From a checkpoint of a small spectrogram FSQ autoencoder: log mel input, encoder activation quick_gelu.
Rows from block 5 of the encoder of a small spectrogram FSQ autoencoder, named by matrix and row number. Rows with one number within an expert belong to one neuron, the router's apart. Each number is 128 + 24 x the weight over its row's rms, rounded and kept within 0 to 255. All counts start at 0.
Before each expert's rows are labels from the 100 clips, of 14976, where the router gives the expert most weight on average: "strongest on" is what is common among them. Only what is clearly more common there than usual is listed. The data: chords played on synthesised instruments. In brackets: how many of the 100, against the usual share in percent.
# router: router (encoder.blocks.5.mlp.router.weight, 4x128, trained with AdamW), inputs 0-31
# up: expert up (encoder.blocks.5.mlp.up, 4x128x128), inputs 0-31
# down: expert down (encoder.blocks.5.mlp.down, 4x128x128, transposed), outputs 0-31

# expert 2
strongest on: clipping (70 vs 7.9); text has "clipped" (70 vs 7.9); white noise (29 vs 7.3)
router.2 [141 134  77 124 152 133 129 102 164 137 111 103 142 178 120 114  94 117 126  98 136 146 147 110 130 139 189 128  96 118  93 130]
up.1 [128 128 128 128 128 128 128 128  86 131 126 128 128 146 154 128 128 128 128 128 128 128 128 128 128 128 145 128 116 128 128 128]
down.1 [128 131 128 128 128 128 128 128 128 173 174 128 128  93   0 128 128 128 128 128 128 128 128 128 128 128  46 128 128 128 128 128]
up.7 [128 126 128 128 128 128 128 128 120 198 121 128 128 255 128 128 128 130 128 128 128 129 128 128 128 128 128 130 128 128 125 128]
down.7 [128 128 128 117 128 128 128 128 128  19 128 128 128   0 128 128 128 128 128 128 128 128 128 128 128 128 128 128 128 128 128 128]
up.12 [128 128 128 129 128 128 128 128 157 128 128 128 128 179 151 128 128  41 128 128 128 128 128 128 128 128 128 158 130 128 128 135]
down.12 [128 128 128 128 128 128 128 128 128 164 128 128 128 128   0 128 128 128 128 128 128 128 128 128 128 128 128 128 128 128 128 128]
up.46 [128 131 128 128 128 128 128 128 128 151 128 128 128 255 128 128 128 128 128 138 128 128 128 128 128 128 128 125 128 128 128 128]
down.46 [128 128 128 146 156 125 128 150 111 255 105 128 128  15 133 128 128 128 128 128 128 128 127 128 129 128 128 128 110 128 128 128]
up.60 [128 128 128 128 128 128 128 128 128 125  83 128 128 129 150 128 128 128 128 128 128 128 128 128 128 128 163 128 128 128 128 128]
down.60 [128 139 128 128 128 128 125 141 126 104   0 139 128 137 113 128 128 128 128 136 128 138 127 128 128 128  99 128 102 128 138 134]
up.65 [128 124 128 128 131 128 128 128 128 224 125 128 128 255 129 128 128 128 128 126 128 128 128 128 128 128 128 136 128 128 123 128]
down.65 [128 128 128 128 128 128 128 128 128 176 130 128 128 255 128 128 128 128 128 128 128 128 128 128 128 128 128 128 128 128 128 128]
up.110 [128 128 128 128 128 128 128 128 128 128 128 128 128 121 129 128 128 128 128 139 128 128 128 128 128 128 128 128 128 128 128 128]
down.110 [128 128 128 128 128 128 128 128 128 148 124 128 128 127 128 128 128 128 128 128 128 128 128 128 128 128 128 128 128 128 128 128]
up.111 [128 128 128 128 128 128 128 128  84 128 128 128 128 140 146 128 128 128 128 128 128 128 128 128 128 128 136 131 128 128 128 128]
down.111 [128 108 128 128 128 128 128 128 121  98 124 128 128 162 255 128 128 128 128 128 128 128 128 128 128 128 224 131 128 128 128 128]
up.118 [128 128 128 128 158 128 128 128 128 128 128 128 128 255 128 128 128 128 128 128 128 128 128 128 128 128 128 128 128 128 128 128]
down.118 [128 132 128 128 128 128 128 128 150 140 128 128 128 112 123 128 128 128 128 128 128 128 128 128 128 128 128 128 128 128 128 128]

# expert 0
strongest on: reverberation (60 vs 34.6); text has "reverberant" (60 vs 34.6); power chord (31 vs 8.1)
router.0 [141 128 123 138  87 148 166  79 140 114 180 111 143 132  95 107  91  95 128 153  99 120 156 123 128 131  86 132 204 125 131 143]
up.18 [128 128 128 128 118 128 128 128 128 128 255 128 128 142 128 128 128 128 128 132 128 128 128 128 128 128 128 129 128 128 128 127]
down.18 [128 128 128 156 128 128 128 128 128 128 219 128 128 128 128 128 128 128 128 128 128 128 128 128 128 128 128 128 128 128 128 128]
up.70 [128 128 128 128 129 128 128 128 128 130 128 128 128 128   0 128 128 128 128 128 128 128 128 128 128 128 128 128 128 128 128 128]
down.70 [128 128 128 128 128 128 128 128 128 161 254 128 128 128 128 128 128 128 128 128 128 128 128 128 128 128 128 128 128 128 128 121]
up.79 [128 128 128 128  75 128 128 128 134  40 128 127 128 129 128 128 128 128 128 144 128 128 128 128 128 128 128  67 128 128 128 129]
down.79 [128 128 128 128 128 128 128 128 128   0 143 128 128 128 128 128 128 128 128 128 128 128 128 128 117 128 128 128 128 128 128 128]
up.120 [128 128 128 128 152 128 128 128 128 134 128 128 128 135 232 128 128  39 128 128 128 128 128 128 128 128 128 128 128 128 135 128]
down.120 [128 128 128 128 128 128 128 128 128 163 180 128 128 173  42 128 128 128 128 128 128 128 128 128 128 128 128 114 128 128 128 128]

# expert 3
strongest on: quiet level (79 vs 28.9); marimba-like (48 vs 8.3); instrument: vibraphone-like (34 vs 8.5)
router.3 [150 124 132 123 157 106  94 125 128 117  94 103 135 154 124 102 111 130 142 132 130  93  96  99  90 141 113 157 142 127 142 111]
up.23 [128 133 128 128 132 128 128 128 128 122 124 128 128 128 255 128 128 128 128 132 128 128 128 128 128 128 128 128 128 128 128 128]
down.23 [128 128 128 136 128 128 128 128 128 121 126 128 128 128 128 128 128 165 128 128 128 128 128 128 128 128 128 128 128 128 128 128]
up.76 [128 128 128 128 128 128 128 128 127 128 109 128 128 129 128 128 128 128 128 128 128 128 128 128 128 128 128  87 128 128 145 128]
down.76 [128 128 128 128 128 128 128 128 128 128   0 128 128 128 128 128 128 128 128 128 128 128 128 128 128 128 128 128 128 128 128 128]
up.81 [128 128 128 128 128 128 128 128 128 128 128 128 128 255 128 128 128 128 128 128 128 128 128 128 128 128 128 128 128 128 128 128]
down.81 [128 128 128 129 128 128 128 128 128 255 128 128 128 128 111 128 128 128 128 128 128 128 128 128 128 128 128 128 128 128 128 128]
up.82 [128 129 128 189   0 128 128 128 128 160 218 128 128 121 128 128 128 175 128 128 128 128 128 128 128 128 128 128 127 128 128 128]
down.82 [128 128 128 128 131 128 128 128 128 108   0 128 128 128 128 128 128 128 128 128 128 128 128 128 128 128 128 128 128 128 128 128]
up.108 [128 128 128 128 132 128 128 128 128  79 128 128 128 130 167 128 128 128 128 128 128 128 128 128 128 128 128 128 128 128 128 128]
down.108 [128 128 128 128 114 128 128 128 128 126 154 128 128 140 128 128 128 128 128 128 128 128 128 128 128 128 128 128 128 128 128 128]
up.113 [128 128 128 128 133 128 128 128 128 127 128 128 128 128   0 128 128 128 128 127 128 128 128 128 128 128 128 128 129 128 133 121]
down.113 [128 128 128 128 128 128 128 128 128 186 255 128 128 128 128 128 128 128 128 128 128 127 128 128 128 128 126 128 128 128 128 110]

# expert 1
strongest on: quiet level (68 vs 28.9)
router.1 [129 120 128 136 139 133 118 117 121 118  99 121 124 125 109 123 131 143 157 117 121 146  80 179 121 177  84  92 128 151 132 122]
up.10 [128 126 128 128 128 128 128 128 128 118 128 128 128 128 101 128 128 128 128 125 128 128 128 128 128 128 128 112 128 128 145 128]
down.10 [128 128 128 128 128 128 128 128 128 128 125 128 128 129 128 128 128 128 128 128 128 128 128 128 128 128 128 128 128 128 128 128]
up.15 [128 147 128 155 176 128 128 128 128 107 128 128 128 146 127 128 128 125 128 128 128 128 128 128 128 128 128 128 128 128 128 128]
down.15 [128  55 128 128 128 128 128 128 128 133 131 128 127 128 128 128 128 133 128 128 128 128 128 130 128 128 128 128 128 128 128 101]
up.27 [128 128 128 129 128 128 128 128 128 237 128 128 128 255 126 128 128 132 128 126 128 128 128 128 128 128 128 128 128 128 129 134]
down.27 [128  93 128 129 128 128 128 128 128 255 133 128 128 128 128 128 128 128 128 128 128 128 128 128 128 128 128 128 128 128 128 128]
up.34 [128 128 128 128 129 128 128 128 128 128 128 128 128 128 179 128 128 125 128 128 128 128 128 128 128 128 128 128 128 128 128 131]
down.34 [128 128 128 128 128 128 128 128 128 126 128 128 128 128 128 128 128 128 128 128 128 128 128 128 128 128 128 128 128 128 128 128]
up.59 [128 128 128 133 117 128 128 128 128  16 128 128 128 110 130 128 128 128 128 149 128 128 128 128 128 128 128 128 128 128 129 115]
down.59 [128 129 128 128 128 128 128 128 128 128 146 128 128 128 128 128 128 128 128 128 128 128 128 128 128 128 128 128 128 128 128 128]
up.89 [128 129 128 128 124 128 128 128 127 119 120 128 128 136 128 128 128 128 128 128 128 128 128 128 128 128 128  82 126 128 129 128]
down.89 [128 228 128 128 124 128 128 149 128 151 122 108 141 112 128 128 128 128 128 128 118 122 128 110 128 128 128 128 131 128 128 128]